{
  "epochs": 27.8,
  "warmup_steps": 420,
  "weight_decay": 0.01
}
Rows from block 10, named by matrix and row number. Each number is 500 + 50 x the weight over its row's rms, rounded and kept within 0 to 999. All counts start at 0. Numbers have three digits each. After the name is the row's rms in percent of the matrix's.
# conv: 3x3 conv (model.mid.1.conv.weight, 256x256x3x3, standardized in use), inputs 130-139, a 3x3 kernel for each
conv.62 125:551553534455476459480482488434433422492497522427414411483503516455461478580596613398408376522518523436397419409411401515506496452422452511514523509503506491496518508503550508512516481495509463481502455463485425421430516519519487485476489466467510504544523512520480504532
conv.63 068:454445495460428440508454432492416403485461503500463425532510476478568538532519578574473456560552521543466442532469457564517461548469468507529523509536558505515538510494493523487489541492485444423494473420434481417465491488452501521502468502479515505510520512521482524525
conv.64 085:410406412421451419443467425495505478517594587467533533544573553523515509510489525498499494530577580510551535489486496510534542504518498518547560490501485436419428480536584459472481442410415488511458463504515460455488408437453440429452427403443514564584495503471404452421
conv.65 130:553519493472459435469460466446451417508508514431406414496527502485466477640622606431409385552517509443401438443417396535498481465433466485515544493478500493490519496509554479469500458473522501495480492493472461435416532508505506482473518473443490516541487488512470481520
conv.66 133:542524514461468458479484496475484453463443463459456446511503500526521520502490519456454425532517507415391447443443434520502495447429475515517534527514517488493499509511549505501506488498507466478480474451453437431450519508520496486484489465469506513547531528528481488499
conv.67 119:529522535457467461441422442468444393488438464491463485491497499480465454565573550487481475555533550438437497483477478536504516461468508531539601516493517474458450503542655472474517436418436455484447502461428432412432516520534489469447461443425517541611508503526464446435
conv.68 125:535508498464478445474476458467449413523534546431413407508501504485455468638639590428422391538529534419399437430417405524513519434422442499518548485470485494498513508525568480467481459479519495488482514501502439426404492499509487478457492462442500513560475488497466480517
conv.69 105:511537532440432475462456451560588621436418393490492486534525522567612588454438452575570564487481448502514526558556554471468454516519516456452451516527535526532522459454447496504539553569552568585608433435429514505489483491486473478478479488476449445447517527536528539527
conv.70 098:478505533439456497485496508507498489456427440451460465556502485553513529474469505532488456560522513433411469504484450552515486473452495494513547544525526491478494477486560510505533502508518457471491457417449424426477495502490471468480487454436505513559532549533486475494
conv.71 088:554541523498490502487471454520523595452436394461438451523509459549582534467466485538501498547506453532512507554526518513491451521494480438477465499536634494515531422438463497525637502505547555570616453446443498437429511480446484520489465475455436458433524538619499501555
conv.72 070:455449525477479481495467468501466462457368379511519487483552492487569568472502513597545463530552489447472470553525456500513442491494461513529549508485539473482535508504584496488485504472506464432483455413425450443460500542495497498482494525497516520534538542543440485495
conv.73 103:509535527449453488475485470544576607441424395514513496525527504586608587440436463561558568480472446485506513529536541457470459517527522483468462517525532519522517477467457502501518542560542559591608438433425515522509507510503489488490492486492470469455517528540526529519
conv.74 076:520505522475461480508464459577576599433411364523498459518519477606604536437418438589561527476435417503510488574537531458442434515507493478492450528530525511508505481452479520497515566560513548576596463442442530495493513485465497497466484481478469461467528535523531528498
conv.75 069:461476508444424477501492495544558562439407408481478489532518461529608570425412439585576531489488426511544500563568528488483420536539458503480470499542578469513527485467481514520548523551546535524576430435431462456478512477462497527459481527460480479454524571572481534535
conv.76 080:517525503488481474476450439538492520463424379494423364501541488553592561496536530579572503561532475549533469571549478524512447533506437459483457506520554478508544414426459493479509505497494549551539476427405489445399517518490532546510497492469447464456531522568514517554
conv.77 091:541535478493505467462454464487513476526542554387367351508503512477459459608633573455473462500544564379386416438466480494534527413421455509518521480447458520534521503523522476482463489490521504534485521541519438411389479491489493488499497444442525531519460457474497526519
conv.78 123:510484514462485477426431455439450397464424432502489515520504525481440478565543542505516509521518540490492512496487499504488499493496510581585603559530511445416421549566638539541519424382387436443418469443429428422448532516526495479487461463462578591620571543528420403401
conv.79 077:472490537451446485509499483537518602481413385530492504553522464547620572432439440604549550516466426563537530576530529519468443542519500472476456461537595489513537435436439475503586507520551509510608451427465528493492470447435458478461469496462451450451496513581498505535
conv.80 097:471476465415445402463432451445477471507443466451437403510503494512490469547548528451451452538522533417411448431445456515515500449424476537513517517511526491502503504554575488500535488481506409460473496467457426402396500503494492476443491445431523532527523508535480533513
conv.81 104:564557544557546541474482487574571582454463453468444469473451465488490487521504501519499497485476475537515518532522512476460471529495499434448467516521555524506515425432454510518586501496507619595616482505522479470471504491479511528524489483478426436471519530579525520528
conv.82 074:473515566407462475462523462517479493486443419468404370522541524539581588481551574557540483539570484515514482550515470544529481520509463485476477541524566494541555481451463514501510516523530509517548446411432485427395478542504463541519477524513486472473517510545518539551
conv.83 089:542518495472431460486461447556565594458426389503490465529523497569578544460424426583545514524475442539530517588529530491467453531514500469477461539538550528525493473448444529524526561560500583581591454427426519477471517498475493503484464458452459468455544532539548526490
conv.84 126:517498499466468457481486500489512486459442470454451439529514503558530530503479504511479444553511503428397453488459447535491480461436475505515535533519529495487494502505549497507520492497514464471484462430453441423448509502500494480484495470478503505556534519537486480500
conv.85 098:476525553440446477461483453539552614431400379485442453507524503525581576435476461555554557494499440523535522542551558473472445523509488458450455524551567520546548449442438509518579542571565528532592410423435488468447465491473476498510489508483459448444530548578534560538
conv.86 100:508512507455446477483463463535532605459414386498456472553542496540599570423435438585575568539511454547532562583555570517476462549517516431462461505541603519526525430431452494513592513524545515497581418395417509481458470480447460471474467459462435450443516542594505540537
conv.87 104:540532518450461450484484488446462446487501531435429433494483491487469479564564563431417381536527514442414450433424406524505493457437458504519518523504516510515523530517558498501504499524520474481512445443476410404428511513496482482462487462460501508558519530545493510516
conv.88 090:422403387448447423453449447496547497480562580486542557540556558543526536461474458492513523525586573506547530482517508516561528509527513520532530485496483437428443478524540458469476442461451488487467465495483471492465442437436449430449441440450521533535491501479446448423
conv.89 076:486503507476432495502485481502472547501449399513463445556528454559596556468496516551494467555518428573527536526498493535487450551501485486480451517541622513519531463467513491525591505498506503524580413386434492434466479474416462497505474519451465464475519563600475488541
conv.90 073:582598564576585606517476471536521534468448429465430442516521484537531525544560547476443429434439446466471441496467470446458441470449459482466469485466473532521542451436437442430469505497540602631635526600564515473469528532507581562558599537502483487481470446491526529565
conv.91 054:486411430441474449437458454451463461482525491427401360494499481498457448526577512475496525534504560433450471471472539474551534463450460499565565492507486472467464561589552478515499437484486470445387492458449432439410406432477413442474423419429532590554513521492462508525
conv.92 059:441463430451477436459449449490472432521542551448441422515501500524484436572534500455510488515546563421437481460499514467540547413444496532506540531473454500463479534581606471502473432440431427463387515471497425406427433435484450439452450426429499589605527509460489462469
conv.93 093:484526529518585593518471472489499460519511513434382360530532554488509523513557562456461423481504500459472420481482443502529520463476437491469477482479479549588590479452447501453452539562569513545538560574571472424437524546543510583554511545524489448457495454465562583600
conv.94 126:591540509501495454460461470486489441520489484406387397507521496487468453653619575414396378530508512414385443428421412518490488435407453500509539494464484512514516497506541499462496470480512528531512515500461442413398538515497516506467515452441498520537510484505508496514
conv.95 105:543553536464477462476486479444453435510499519441428424487481500466485500560577612420421392550543518471431451429440411531514486485453467504501538513512538499495515509517541492502537477499505472495518445455467436418420498506500496495472492471468497526559513513556493505524
conv.96 094:435417409465439431463462451523527495483564564480532554537547568557558572455460471511503512569629618479503518512513485551577541511511517509528540499498476466470466478510532466466448449470476481491472469484457467483478454444452466446450461453450520516563489494485451464461
conv.97 086:493542539458461518454478486544497571437382397487484478544490459511554556459473476559529524511465419534520540550515540491448444532491497468463478526538607507532527429450451502526603516536564533538635444395451467439468496489467479466499486500502421448451517538603510522522
conv.98 095:555550533528524498487479456543524535447431396480476461487473466502481460499485470502498498466459451510504516516517516458447451495491483448443451541538546520520499423437447520533564523521515616604605458469467470453446500494496528510513498473459433435450539543566533527510
conv.99 115:520516492438451429453462475448453442504468494442417412516491479524479482593574556454421401551519513459416446440414397536502478462441450513510525520491491487498526494516568483474502459491520460482470472476482441407417505494493494463434471451437520505552520500503491503525
conv.100 090:477477536448491485441449457441428390476445448493504542535503524497440463524504520497503491528521525515527518474480483509490489501511509572556592540521497428414407546565624526546512411396392432440415453465431423437442506508521499493468445447446574598619552550533422407397
conv.101 081:459434392444452447471482471511540522462553561457514586573608628482567613449481513517546532520621596492520521505538495522592532495529501478506531499510491438466472454492511490502462452479482498503480475515480452482463456460471487494487471490489478504527495516481448476463
conv.102 120:556521476471480439476479469456456433572550534427401402504521523491467458638638599462437435568525528460420460455421425534498509481449481506518553470453474512501513514524545458466487467471495481491474508518488461442411500500486505495470516477454506528552470459483504489517
conv.103 098:616607569526525506483493473512524534456460446461414456468451450500493474529511485464445435512477432547476468490474463483461437535465455430457479502505535498477494438456468503528581501487521599605617463483488511496481531514492506511512488482460431467475504511568510491519
conv.104 105:551515473434441409451459469450450428539484493458411405517494485512464456592562552427400382529510512449423479416389406516492497459451484508489522504483502506518495500518548494497510501494511492514472470491460459415405513496492525457446491441435498504529516506493501520510
conv.105 090:599599570492506491495501520475466479502502500454396458479465471473464452561530533437402397555500494513447464460434426518464483532449455476493512494490533503496519486476498511515592490517538559578604451464465461443452511517491472495483499471478480490514501516591480509528
conv.106 121:540519494457463431459461467453453445483463500437424409505502487508481465581570554457415373546521515439423437441414393527498484448429450490500541502479487490486514500515567494477502454488521480482479483473479431411411509501497473458433467446438499507545502505514476511529
conv.107 102:535521510463462421489453462438473456483476469425413393479481487487493484578560529440448411510511510422444462451419417511500492429439464517507516515493512474491508511514565518486507514508503453507490486485472462443401488494495466480444457447454500497537560516517502504508
conv.108 086:638606545514500493504467472497515495496493470433406414519486470516471461573518507394429420477446455468431453453436454470430460480442464476477468541502504504522514468480488531526520526509515619645602460495467475441444547505513551502522527480478471470461523506513533505530
conv.109 043:499444487446466444491413485447492562513481562462472505493523489508444423502450500378401513440517480454475511412457529420466519459478511540514434476529460532436552479529515511497474466540452515543531447535549436447468414384469423405441383421493521508459512569505509481510
conv.110 061:501591622477513578452495546452506452458360403472486484529542553531585601539557580488483425526445427515491458457443449485448391536484427466488456478486509521523585504466513512497466514522536564581659460446514538450522514554504537589605541591582476466477506474491477519543
conv.111 103:471464432467456436485487482508529491551613609501532555591603600485492496451463471489495496553618622493517524494503500569602585508527529513515519471464453461458459467493506472465442453461457489507480490518500483500481487479481486477478483484487503507524462467451463461459
conv.112 077:459472480457481434461433443439401358505529525427453464494536538490460436609618575470496458541560547478496497460491460496536515473482497568557583540512478453464452555577616545535501434446408399422376452470441427419437480509519461456469465462458562597597541535490465462450
conv.113 102:439439408447440420479474458514539509507590590491543589584617601519545553454472471501532532539625598504543542497527501548598549520540532504509524480494480443453453460498510460471458440449454487506459474503477477500483466463454479467463470472467497507524471491484438446444
conv.114 100:588602572545541538491473484571566564444419408484456447493479489510528512539538505474474474432436430502488486509513502440439452493470486451448450520528534546521516430439459497503544518497508652648654504511498502482470530524517556549533531510482432429450519516535530514528
conv.115 090:505496548461490486468502497477468421411360401482508473515532517531543543464496514528486445528524494477468473498482441507500468508487471538538573552548536479494522527548560547521505502529500466458451451403404430411443497576550477519542497523495540554551537558523476494488
conv.116 140:523518501507545498473457477474476428539517548405384377514514501490461455604614595402403373532521554396380402398407407541530549413399424495486510469463455505519529493492544480470482481495529488519492562563545447420428510508506494496466479456454499496518478463471494516531
conv.117 074:494517557455520475501515514468469493436381387451503542489534546503547561458516515520519477523524494489477471515506453503515459500480478517546590506541531468484489526552584506523537485496497428466492451451418428419459478562559490523519482555522523526585524541538452470472
conv.118 104:426428413452466452476485482491483469497552554518572619596598604490469491497492480527517507535579576533538530518499493541564533529531527540549549516513489448443436480495523511502487456432434478463449457477463469506491468474472477485482479487477543551556519516478450442434
conv.119 079:498458499477470477460436458438419379477430435522579564589556511490500490557544536518498443507510507539510492495460448503473471523496491588592597540551520441448444562572597534532507448405385452420445459429445453445454503509508490487500489474470578621591543556517444413431
conv.120 093:617627573519507489493484470498495502465468474451394431469472455477460479518503498448432414531508468538478482479469450500471454540474470435472504492489556507484493464471495508526585484512521613612626450449477486461446526525498501511498490472473454470497497514601491507524
conv.121 104:498469494465468481443435464460431418447464432510573552575576550487501512528529527520506477512519526526542520502488471484483480521526498592608579553554532447442456589578583543546509435423390453443437439423415440450457498528516473502520452485493598612581573555530444423432
conv.122 110:532502479455455411444468474468488465510484471460412402502499460520470461592557532471445399516494489423403450427410423511480475428431472530515527519482491512507516520525576501481501487509519469494477529501465427424402522501490457465443487459452535518545539480496516517519
conv.123 058:486555453514459417501408400536534431510439458496428403479509455573549411618565501469489497462476498466468447472472480433470497479467475530465450506498455492488456506542499504470447517482405518573430537548425513414399478486469474437453458402451508495506522497437533524473
conv.124 072:531538573491466523503496498467409470486425419484438456494526475525485500496570565436432402545497456517504480479418425516483455498482461465504507489535568452504548525465483521521559497476515503539555436411448456442470515532509463527536464550489474495473514518587486515524
conv.125 112:526507499443437423475454478441455466484459497455431429509525505520500498551551547452441402559531524434402445442438430544509490448428463510502539534517497492501500476496583509482522487475505431453477458462464426413426511496509496459444494460454487506545537521522467484497
conv.126 113:610563524505492437496485459485478457525509498407385391488505493458471485604590559396360372526501489438404420419390399506487473460431434482489517477470521484490522490490530514505529482474518566583550514503472483444411528513500503498481478464462488505506506502532478479519
conv.127 107:472432468467478491459451469454412385482470450515588602579574535498489500529529490527497473515533512540564531500481478504494482540539527589602582537536529432426436575583593541540520440407393411397412458431430441446486494503496468488501464486481594621595554544529430417414
conv.128 090:637631579568554526466465469577586543460472422427382411514478509510489514544557544435442485455432449433425460450463509430429465434427448449439471503500497540537519434450462481483551530508540665674643514535506502486458551511518563535512548488466448454450509498487540539530
conv.129 075:524502524450402487486465472463459447481445397486429441553564507516554534503566536504450423538511445507483453488454443530468452506478443481522491546545596520533537512493515532528555513512531522492550447410418493399444518522472477535498515488472486495515527540573499534523
conv.130 088:402405379459474440454470460531531508465521516474522572530569589512568596436472465515522512533612580492541538511519481514570520510535509490520532503521501450466459448487520487497465468472470468494483464502476444495484450457457471483477451478472477511531530532495463472455
conv.131 057:537506572515556651542565574477461465467447467485452486535476429502447454529464465476471482422486455460462435500485467458469446479456429518526520432448507583526546534467525456468533483574580562510537493476511435433524507463492453445472462447476521447526456497591471521571
conv.132 076:487453492479443487502478495508428450479442404481448444539554525563604585492507560563522470546529499472476451535475464514500464498484444474520501524530574481519545477474508536517540522532526475469490454408421481425441511517466482497527506475466499493488521545560508529519
conv.133 078:475488526458493456475525483494509466450420380477492470489582558492572616442506537536557501512546511482482461506512482505532482491509465523533544525529546476496516516541550499506514494484494459455455474457409433447436474531533471517520467520489531529567519533548483483511
conv.134 125:533534518469455500487478473526528579406419389481470486477455454532539525475456467543521524511485448557553558554542549488466446531513512457470457536549582527526506446449455523544599526531522560545589421421448486462472488482471480485499472473475446451462541567592540527526
conv.135 086:436395406434444431444447442499510493485563562470526542566564547536523505478484464506541506527578552509545518496522504511558521504521488530543538485492468424438412504543545464473464424413425522517481463490474435447460435429449448449439426445448535563547499506474442452430
conv.136 125:531516507445448442468455472449459442494464486453448434505506499499480489559581573427428398519526524434403439417420416518503505450431471540507544538519496500506518515517585502484507489470518429466476463463470425405424514497518484451464513469463532512545534505523489497515
conv.137 120:510489484438444434470460490462475468485453483455446428534515503539508509558546540503475436567537518450406433469445435552513490464430464514514537525509507487496508497504554499484514469473501428448480462464453415406422507483501486473451499459458512513542532511531473485502
conv.138 124:507482470434430425457456471471464461487446481465442423539524500549521499572560540497467443565513507454407436468448433554504486468435465517517532518498499483484510499506554493477503462471509446452449482445455428406410505486491491473446494467459514515554518512526460477523
conv.139 081:480469512444506487459525500498469444442402402474471502480513524507537588444486526504536489542541513478477470498507476514510480504494475510533563529525581457495508502529565493526535501482514455447454460442415434430453478527499470546502481477482507517575526527600465490519
conv.140 128:514500505438438440463450487464470456485450490453450449522524511539513502549562546475469430553517528445411453451439439536510506455431483514514556533524496481498512512517577500507517465478504442454469467438468418401431509504517478458461492450451509515551529523533462477511
conv.141 127:561573559468501481470484477461472447480481524419414417481484494472462466583605605419397372515488500438389425422411413507468476448413440495494516513501507498489509495497545505515523462486508492524551461480497419418428516516530491492484490467453501501530518521513477497523
conv.142 069:508502551468404440498477457502411475490449422492422463467528506496572539488524554520463425516514457477475470488460454520486466487487433497488547535541563518530541502485510535525584540535568477493535435377458485427446487477503455489483513467491497479508532564571506506532
conv.143 090:560576576481541537465506491534530553437442440471459482488448463489487495501480519500463485505474434509500503522513503481464434504489480432449468511514597523519518426441461479531597488528520611592636431461509472485485496493486479500516486480478434446461503537610510546529
conv.144 097:562582572484498547477496487545544571448453432473459491479445452489496493490495504522495508483465440541545543532533529472464448524517505459456484531525560520508499429457475498517595516506484606598635437454488462485486488493488484484505482467469437445476527541589519529511
conv.145 094:495511533450422472511484474539540587456416383517505491551556504583634622454443481561534529486467449499505532544534540466457442513526524467481460511524561507530533462465477493513550535553555532565602449421426535511510479497481471490471486501493474474479497539575521541533
conv.146 074:457525595428470496501525476464508506447402401449443476501540565495603596429492571507521487502518443502528509485518489505495443509538468502476469534568586483508572480478473524547572505535523501536554411387422455415436493533517449522537519566503519455483545572592522520549
conv.147 077:493525550464496468485462469472474459431384389453457483502563540502553554462499521520561484526543499500501473491500471516526467514511466531539536531554530462484492539555554512520489486493476442430446454459435415419432488557545492505520478492489540536573545567525463486472
conv.148 088:442414408466461442474454438510539488481565546462514520551577577539541525472461463481524511519582557491532526473521499509562534497533504501515519493473442455443427488517526446454446427453424490510487493503486464475465446453451460456460454443458501520531476481459459440427
conv.149 085:490522521465461495523507499517541551429398403518531525502535533566626640431426458541550529438444420487504509511512505438464449516543518504479473521541557500522546494504478492489515522547554512559571455468458510542516501524527485515515490527512493477465521535537498521535
conv.150 128:513517525448462451476485503483486454469434449461464439520507515533529529503502537468458436531515506419399440446441444520498490445431469527504539533529516473483504499516565498506513476495504450480472472468454436426439509516529494488492485476480506508549548536539461480499
conv.151 129:515494486471486453469468472448440409531515513424410400509506510476460466649644612446432425551516545428427444436433415531515505444436460517534542481461480506501512515531573486457473468487505461467456528521495431431411496497482481485462491466468525524551497469483495509519
conv.152 078:458423468459473463467462476446411398521545528434496525528532512484467451598581545494471479549570573505537501473476448515514507515512496554591602516491483458435454544571612520543500436414425462400407481481474455445464421459449448464472455447456565599608517523515456455454
conv.153 132:577567534484495460465473482463466446499497539414400420495500497493463460621608585422390374527487509429375414423404400512486485444400443493492528494476485497499513503493546501492507462486517523528538490493500432435443519518526490482470487465454506500543498496507479482511
conv.154 114:566583550446482467460449481456458463508490511425385402496508502484487457595618597398402396517513516456424440421431406505491501488438450511494502520494487505506509488497519526505518500481481501550561447492474419399403536521516509494471499472460508499511535510517507497514
conv.155 114:520535526445431488468467450537530604426400379465444435501505491537567556464466467528528534499466424541543544548551557470451426534508489472458451530556578535542535470457449503525604549558536571559599422420434494468444482490488473487508480503485460453444539565590552562541
conv.156 129:554550540470486462469477490458460435489502536421412421510500502495460468620605591425384371515490517438379419425398395513474491452403461509510538513485483499490506505505550509503510480486514497506522472472493426427440518511525486481476492463464497523545517506517479485513
conv.157 100:507482465471432436489440471463461428526501475464393387527541501524502480602609589468451420530549524471410437459448418492511505463444444510515516487486495515518531528497537480454490494476518452467479491457455463398401509502486510511478521463476514519516508475500495496539
conv.158 136:531521502455463442462460474441455443482473518433424423511504504502479489590598589444406395536504516439408444438400404525487491450426459506516548514493504481492528515519574498486516463485520461475493467463498421418427509488508479468454488449446511507563514510516470489514
conv.159 089:455418401458450432447452422521544492494565566477512517546582563547550522457470467491522517541588556504544521482516510526565518509531502512531525467467446451441440502516539453451433428447428501517470479501502459472469446442458460457457448436455508525538486481461439438433
conv.160 081:444434449462452439479471475455415377569592586480501483528506512476420435593602558462460458570612595478474493470469460539571546484494502540565575496475440473463461534584601506495468453455432396384374485469471509463478455451462447433442454475471544576596507483458473461461
conv.161 107:453464438454455431484495481493510489535626624507551603576602626453489508457481498473492498557660662524559567476503496568630601531558546508518535477477466455462464456489517480470453462464462485500473465500478459488492484472474486486483477493484497509532470470466464463469
conv.162 078:498503532487470502466509510462455380499469491468456440482484463454431448580577569441416390521514525440409454454400419494503464459423466511506553527481522521517545507536602504517530496487537456441471440420473436420468495517518431454446466469452500522569516509558484506514
conv.163 092:418399405437455460448474477470448443583629616523581612565546541519502479521533512542494489610631599544549528520490475566583549535535512535577551488476443434429435502544549472458441423409423450419410448464474475512506446428435450448455440456455551578565488464458440434440
conv.164 091:603587532475463449476465436490482463510507490436361373507503475522511456564566538405401384563506504489452457431410418516498484495441451473466492517490491544510519466471515482479542491471494588595569475484450468411396534506515538487475516495444465482478495477505523502536
conv.165 100:523482450429456412445457473499512487503496502437416394535506488526477457591554526461429413547527516419408453437426428535491504416418473522498510514479468521530513501506540501467506491512512449506462474494455450411400534488478512464431479444447534495521527506489526531513
conv.166 086:438468481443463452431452456442434389555582594459502544539488526479432407595603537456471455593604577470473490463458453535525527483490492534575590505483462451455428518588606504501478426427392423396385491476469435452476446470477457458431458435461547579616533495489463444420
conv.167 110:442452408441447420476475467512521473538620597506555606583593593505511502469483467519533526564629615548566567513529513561601572544554534499520532475481460445436431457499516465463447444444426471474443465496465475497499463456446464467458460469467495512530475479457446445428
conv.168 080:604577609519494550522507516513532533473441428495449432474477474520575545517474488455448413511453427522472475509452492491444432523479456431457453495523570446519515436439459531519565501494520545583654463468478511458477510534482498538536482494502434439454512525547490505529
conv.169 159:526529524475465506465473467540537581398407398505494505465454453539545522463454452533517531479476447564570571551539554460460454529519511452452452543550563517522512453450447521532574532536519578565585418437467487478475484482477475478500463472471445446446550557566532540529
conv.170 107:531484455463444412459467484474497463490484485425400400537524493537475462603559526447397395537503511413396440441398427522495506434419449520506516527488490523530508507515523496489500498506524484504471503493455446424413530495476499466450508451452513504521519501509499542508
conv.171 105:532469469483454459470470466466474454415404408442442448514523507534503536487481478509465439527489507446416484489429437518480486476476501517527566526516556496478496520506547511510531509507533476479499486418428449448437533513516493487520486476487517526536536534561478499514
conv.172 064:488541544452475519488505515493504497459375380473414431498549506448612538462530498548544468526519476501520487516523489534500483494506456521533542525561530432469578505535567515533547536532538455457505473458420425374444515514585500546564523532556518505511546565539438504528
conv.173 098:591538491478461432475449476491475425515506502453398395493478464501451449583555537384359378552511501479444481401396408522492510475460472478496514530474487523526525512506509514502517492480525548542508467479451424399394522498496542482467521460422501496514536492500490513518
conv.174 100:600550488470441439455452478461463432534530488429394399513500477496447459594568538392367370547515513474429464414387409507512498493469479507495502504475496500525497501500501506490512491481523531573533475498453439435399541498508538480470517451438500489497518493509501516518
conv.175 109:521521525457472453450446453454437412473444458472469468476508519497489493537560534462474448558561562438448514447469467550510521452474526525520586520500507455462449499532651475474502451432450445477449479479445409406416506518529498475455468443441512532601525497516441442443
conv.176 110:590609578485519480472495472479496473504517516427393405477482490464453471574590584398387371508487487466411443423412410484474475485436451469482517483482515501480504477487526483499552473469494545575589472506503461451435518525527501511497486478458468483517483500529488492518
conv.177 092:401393402443443427455457442526532497532618620481526545530525531545527502497495502504522503591646606485509512508519494560579563495510514484499520467475450456462449469507538444446432437453441471462453489497479467474479420419414444448440440451447488521539481480457448464455
conv.178 069:463495585436446485481498500485438519507392446510436450441511525463562581508509597465450401543546473504503463469464421501499447512526468445498509506533577468542566446457530506529580501510493467552591419440471519434460449565475462528508425567508441485461501533572504523546
conv.179 062:562559646565537553503502507503438508433415373500467509500498489443522569512476511496437449434434433526492477483451452479445432510509458481506470462498565499516561499447464550504523542514531575545650496499519519483526544567519534585580480561604514446482490495532475510534
conv.180 092:589588583483515502493501504489506471507475509441395421500503470497454462550543566419387386562510488489442441456427413527479467505457461482495501492496506518506513504478514507512559484489528533588595471482494445440464530530491497499501483478462461492529514511572505515528
conv.181 096:593605564489513488477497491470497478495508524440412426484458469480456445570552552402378373547498478499428439431409404518466464507445452477485520500483520502488509486492532483520563477496522552575602453472487439423427523499493511501488495475456473490518492498548486508520
conv.182 079:502464499515480478458480496441383346511478451512486505530524513466459462577566557502477423551579544507507479503452457535527473507508468541570603485519519439464486538553615505510494433413431422386429479450427461435455503512528488511517504493500547596633506533516427446467
conv.183 057:591514512625533530526568452467480470428474415493517467385404436511506492512477442480510512431432485438430448406466523429437466429433436449420423456478551479442483499441475511541521492568527585587547531505513526514485456487474476484529509469488507455440484509544472500546
conv.184 093:475480532539589608481458517478488461511506567421401394540524532494541515566589569472454439547520531453420389488468458546535542464440410510490470469460465535577626500484506488479471519539612468507498584566607459441501516513518503545523505535523494475470462453460541562601
conv.185 106:544493471464451419464466471472494455489485487438403392526518490525475464597564538459405392547505525417407439433401414525484510432429442525500515531466488504509506521516529499483510490518523479504474503499454435425398528499476500475445485453449510507531532486506531516515
conv.186 092:628593579546511512492476473522535556425435415454434439495481472531516468552486494445451463466428420495471480512480482442427439483451450444451465557537543536538521440437476538525541539493534631655630476507493495471455571535542568552536553504497444443448554524555538515541
conv.187 064:470532552436515538459481492487484428470412414464450427485562569472571506465565618534530435544552460501460402506527444539550502515465420485501530504535529480521570528523541528499496505485562445460456481465435422387422499582569476520541476563505511511542544517521482523541
conv.188 073:478497552445461530494486473495523599443387381484456505498538492552552549466476476582518509535479416577566525569536542510461413553517479504485450511560595510548544452453459502518607512546537482526603419396442503429476484466456475522489497542467478450446542549587491549561
conv.189 091:496542549459449521478481480530531598404392381481473484509506486535567532464470434524517537495466402556574555536547541460452441536533492477459452524557593512533531469447459528533603540549527555554604382409455496472472493485472492505508503502479447454436537574591522551531
conv.190 117:584589572481523490486495484468492458497508523411384392477482501455452469572600600373387364519505513429399427397418404502493491449421442489488524494492511494496517493491530496503523486494505525562569478499497446437425519526529500510499495478464478480528508498505487494530
conv.191 109:445462427445450442487498477506531501526603589499543579557601631464521554432478499492546544550640622510550558488545525547617566519548536499515537462477480433452460473495509459466454448455448479498458470502461479501486470473477472487486473490484493508535458473477442449449
conv.192 070:470449458423471425441446427418433400533483474494461443495500468473467402564587528482491519550508529453486479493453487502485491472483505540554542510484475509479459567571575516512513491467456417398379494471442461433435469445465459413483454450466577561565536530505507478457
conv.193 081:419407399439429430457452465476506495515596585500553582567573528524500465492478440497517529546587566546569526480509494514559541519536518549525517479474446446417416513535532483483446440460425486476439470481486465468501442438432422421443435427466546551524492482436447449419
conv.194 102:573553515470469442469474461454458472522536548425385427477484468491489472565573545447418391569525507522448453476434412530502482530449460460496525475478523472473517469492500492486564458458504538546571469474476464425422508494474475486473471460448473514522495479551482480523
conv.195 101:583599563471493471485494480471480474504527529432402425479460469477468467558558568402379377554510478509445454435417415521480466517452452467488511506512535506497519467496521498521579487502507544559585446462476451426428518507495507500486497472464459490517521512563493505536
conv.196 132:565562549480507472474477475463469434517501530413392398496500498480455456637636612428397383534499505424381417430413408522479483449412449499508528503493493497492513508502548508498509469474495497522521483499492439432425524527529502496481493477460506500529508496505486490518
conv.197 065:478476506474524480461467489480477425433409417442488484511579548475558607470545571564560508527549515499490436540518459522530466522497430522557551507542533459504533518531576497515519468464504429423432459441402406404440480542529468532522475557506516545555513555516470503515
conv.198 085:488510560469446515495481472523523608440374364492445469538523469521565560467479487559522503503448410557528518540520528485445424554493468473478451519530605514551553478460480510515580527568577512530642419402446509452459469493478462510519479494516477460434522545599527553552
conv.199 103:591547504478438436475465461467448463507516520437390423473473452488501479557557531443425391565524507558457461478443414533489490555461460448475510484472526489473517476477502501489559460460506550555570457474463474431421519491474480477468479459441460497509504486570490483523
conv.200 068:515582524465453471484486474464449502434408383477522537447468440469517540481498461477505524486485464532569558495495527457480469532508538498489463555569603517512545476495514551583635529553515547547564411398432477477439471492492437455487490456447479503525535563624544540531
conv.201 097:575568545527507517495489474508501536432430413467436465471467453496514504497487492508484479510491450558522522522510498491471448531501500432466477510519584517511511433444463518527613502512524583581613455454473495466468515510476507512512486482472443456462520539618513521535
conv.202 118:520513495462479454471463488455432414513505551444424402495517510477473482622645613412420397544549549425401426418430422523516529438424446509504536511492470505507517502509572473465486474477505428455454475498510438420419513510504494483459498473464502521553517487494487506514
conv.203 122:503507516459482471482464486477491459439420435456450451519511501545542525510475481476457441535502497425409472460451451519486493453451497526526550551522536483483490502511579504507521486500512447479478444429436432425430519522533496476483502469458518510559548543541469479488
conv.204 103:440424400429444446460463458519508489525590593500567614575570588521514525486500497517536526570614596564567571509513498554564547545545536519540563477471466442444436481505549458456444435429428481464459445453470470487502455464456450478452453471464517539555473470461433434441
conv.205 086:414408413458467428426428441493473442542587584486530546522542526516480463555514488510509482565587569511516499503486493505535531498490493536558553486482449435437426529572570486485462406403402447442400476505481468475465423419428452449445436430451540589573500493453427435415
conv.206 120:609556525497475442487468467476467427506500484415382400505508481485467473623589568393364369527492502446424457418407399511488475463431442478491498506489510497494519487479507508497514486480506550559533522502455455410386542530511530499466498466454482498502510509517496503524
conv.207 123:604560538498484442472469472470458426492494505415392423483521490476464469620602571407380366524486499444401432423407404515475482461419439485500523507481503495486505494479527512490509474493507544551515490480466448434427538518505505495469494467448494496526516499529479487514